config.toml
model = "segmentation model"
dataset = "analogue clock faces"
train_examples = 195000
image_size = 64
crop_scale_min = 1
horizontal_flip = false
color_jitter = 0.2
cutout = 0.25
num_classes = 6
encoder_arch = "vit"
encoder_norm = "layernorm"
encoder_norm_position = "res_post"
encoder_activation = "swiglu"
encoder_mlp_ratio = 2.67
encoder_head_dim = 32
encoder_fused_qkv = true
encoder_bias = "all"
encoder_qk_norm = false
encoder_parallel_block = false
encoder_inner_norm = false
encoder_drop_path = 0.1
encoder_patch_size = [8, 8]
encoder_conv_stem = false
encoder_layers = 12
encoder_width = 192
encoder_positions = "learned"
decoder_norm = "batchnorm"
decoder_activation = "relu"
decoder_widths = [32, 64, 96, 128]
decoder_blocks_per_level = 1
decoder_block = "basic"
decoder_dropout = 0.1
decoder_attention = false
decoder_upsampling = "nearest_conv"
init = "orthogonal"
residual_init = "scaled_by_depth"
optimizer = "soap"
beta2 = 0.95
lr = 0.0035
beta1 = 0.9
shampoo_beta = 0.95
eps = 1e-08
precondition_frequency = 10
max_precond_dim = 512
one_sided = false
adamw_lr_other_params = 0.0019
grad_clip = 1.0
steps = 6000
batch_size = 384
epochs = 11.8
lr_schedule = "cosine"
final_lr_fraction = 0.1
warmup_steps = 300
weight_decay = 0.09
adamw_weight_decay_other_params = 0.01
Rows from block 3 of the encoder of a small segmentation model, named by matrix and row number. Rows with one number belong to one neuron. Each number is 128 + 24 x the weight over its row's rms, rounded and kept within 0 to 255. All counts start at 0. Numbers have three digits each.
Before each neuron's rows are labels from the 100 images, of 14848, where the neuron reaches its largest size: "colour at peak" is the nearest of a few named colours to the mean colour under the peak; "peak on" is the class under the peak. Only what is clearly more common there than usual is listed. The data: analogue clock faces. In brackets: how many of the 100, against the usual share in percent.
# gate: MLP gate (encoder.blocks.3.mlp.gate.weight, 512x192), inputs 96-191
# fc1: MLP up (encoder.blocks.3.mlp.fc1.weight, 512x192), inputs 96-191
# fc2: MLP down (encoder.blocks.3.mlp.fc2.weight, 192x512, transposed), outputs 96-191

colour at peak: brown (57 vs 20.7)
peak on: face (91 vs 47)
gate.378:160156138111129186158114076139173151166146139130129125120118129129128097152120127135139171152165112125104110136149106116121155155105144069118154148110131143110150178129103112135096139125096128125143157102163089149092142147079102120162133108121129164153114111134160144153103121112094145100
fc1.378:087152149158104114145155150083124138100142109143142113142189181141128114107135105149115078130112165148170114135113134173105124089144124208150105117128132115137097111167118143143119119123123151140110139171107106099147126063162127154163108139158135116130126124099110159134128124135147118139
fc2.378:153194098097157094138140159153120103121152130097161131121125115138134108127100139109132136118099120092176086122120150169106108143112146142076104130132141124168100170098152104113134142122102137078156101148118161120109095124112115107092109149131119126125135107112119117099103137130109113156

colour at peak: brown (51 vs 20.7)
peak on: face (94 vs 47)
gate.210:116153146118152074111123139161154109100111146151155116126124155102130122147139148165119158090132120116162177148147155105118120103118164127112122136178152166111127092103160144147134170127109122107121126172131079147120106139150132123112136135115127140131097107103081091108173096081128140143
fc1.210:108123130130139071150123150141144104113139136130134110150133137106117115143163166132139173124131098097182188138131128138104148104150146144110107149173112174129126105105150134104178125139157160141099130178132100139127124123172133136101171145136127149128127130127122103104148097051108117100
fc2.210:108121166129146160134139097122159118111159101114137153130140107144136160118113124144112103154108132160110133141145116147133103144086114144129140112109111108128107118088116129137157137149120131143144095152127146099125150107081140120146123089160134122161132079106112172168123132151126160082

colour at peak: pink (58 vs 20.9); white (31 vs 9)
peak on: face (100 vs 47)
gate.40:094133149111146099147131121116133124130118125114142143126133176143164125116115136136107138137116155091138108143133112154156164177133161115185102075157167100108117107110151130149137146177117126155150158123128162121095067129113114116143152165122128132146126108076122128123135120126103106184
fc1.40:136124088131115151091154143150125171100131089168125111113139114120102154140135114143111094095134121118126184153098151141089060106132101155103159131121085149141100141131110168105132116111151103132106126160081103098141141187153096154121107109139091129093093163168130095100126121130153108172
fc2.40:152126124137139114166156113099119154156107145125137098122095131159112103133137182110120174129147129146121120113152128114123157113125129101153095148101161073147111094136124060104107147094144134122118136136170141089144136145111163111075149085173126153150128143145155103151099124155124158096

colour at peak: brown (55 vs 20.7)
peak on: face (92 vs 47)
gate.267:123089131152141106145152146117124151133107103073133123134163194146120131096169141133146154131100090104123143126120120159130146115100133098136139144129128108149167139155074156146094147156152156116132164102100165121083146099087127143108137090122134113136125121126105138141121129094157101143
fc1.267:156111138127110101146155148119125140135111130100141114151129159131093144142147110121158148115075118158106149101112146144105155134132149100108180129123144144102159125162153193188133159133116175123123180152100116157126157093096154123137109095116146154129103100142093128147139084098159139137
fc2.267:157140113122097113138140074121144082166116148147108090150101129103129125101147135145109131131112127119166148118102141137104107094156149115123133156099129133118096091094114144120116109154129100117104177128123089146122130133158188126119122116131098124119125153165092166074149103151117127091

colour at peak: brown (43 vs 20.7)
peak on: face (74 vs 47)
gate.428:117113121136115126126127132118139088150121137140117137086125194140122191085081146101093146129113144120143091132103107101109070112135125097096116113154139111142119123141142131146150146126162122118179100162096133104131145116152152120118115128121123100139191137127150093130162139165130155136
fc1.428:132165125129135073119132111105091166082097126086124134179134091104110126165146111136143097134157117135082100155138107140138161126079113169158115160115148140089151140133094127105144094126141113153078106119120187168095118103102126101142165096097113171154092122106129178131157132112127093143
fc2.428:145137133149089144093163161137155111138125119131147120118114157121045124113125144075092142146110120113106111122087122146108085117133088135104108123128124123078141088112151088144106130091126150120120152168109092122124132143090120141116128124132126153185125154125148140161113127143154094150

colour at peak: brown (52 vs 20.7)
peak on: backdrop (92 vs 50.2)
gate.440:132085114148114137112144141090157133153101135116137142107135113131142113133152144152149117089138174166097080157157116141134115168115156101137057136158132146104120151096138127145101129111140104131096085120168152078092132069116119108125104092135137106113112102168154091144193108107101122156
fc1.440:126175139122126114147121123148118112095152096144141116131146159131147153130127167099131118126126142136129113091086138141128164108117083159125172150090126105151124098156118143127115141140139154111154108103104089136192126207133163164186157105116096126167141143081148175116115125167172133122
fc2.440:097114102148135084128145093094098122134136114121109148132149134149095151100150105092139153118161147087132139093131141168122183142107139140099154174160107155119142135147137142158077141126146121119109138144137131129148106135091158141114133133135152117142120096083120148126152113116150166139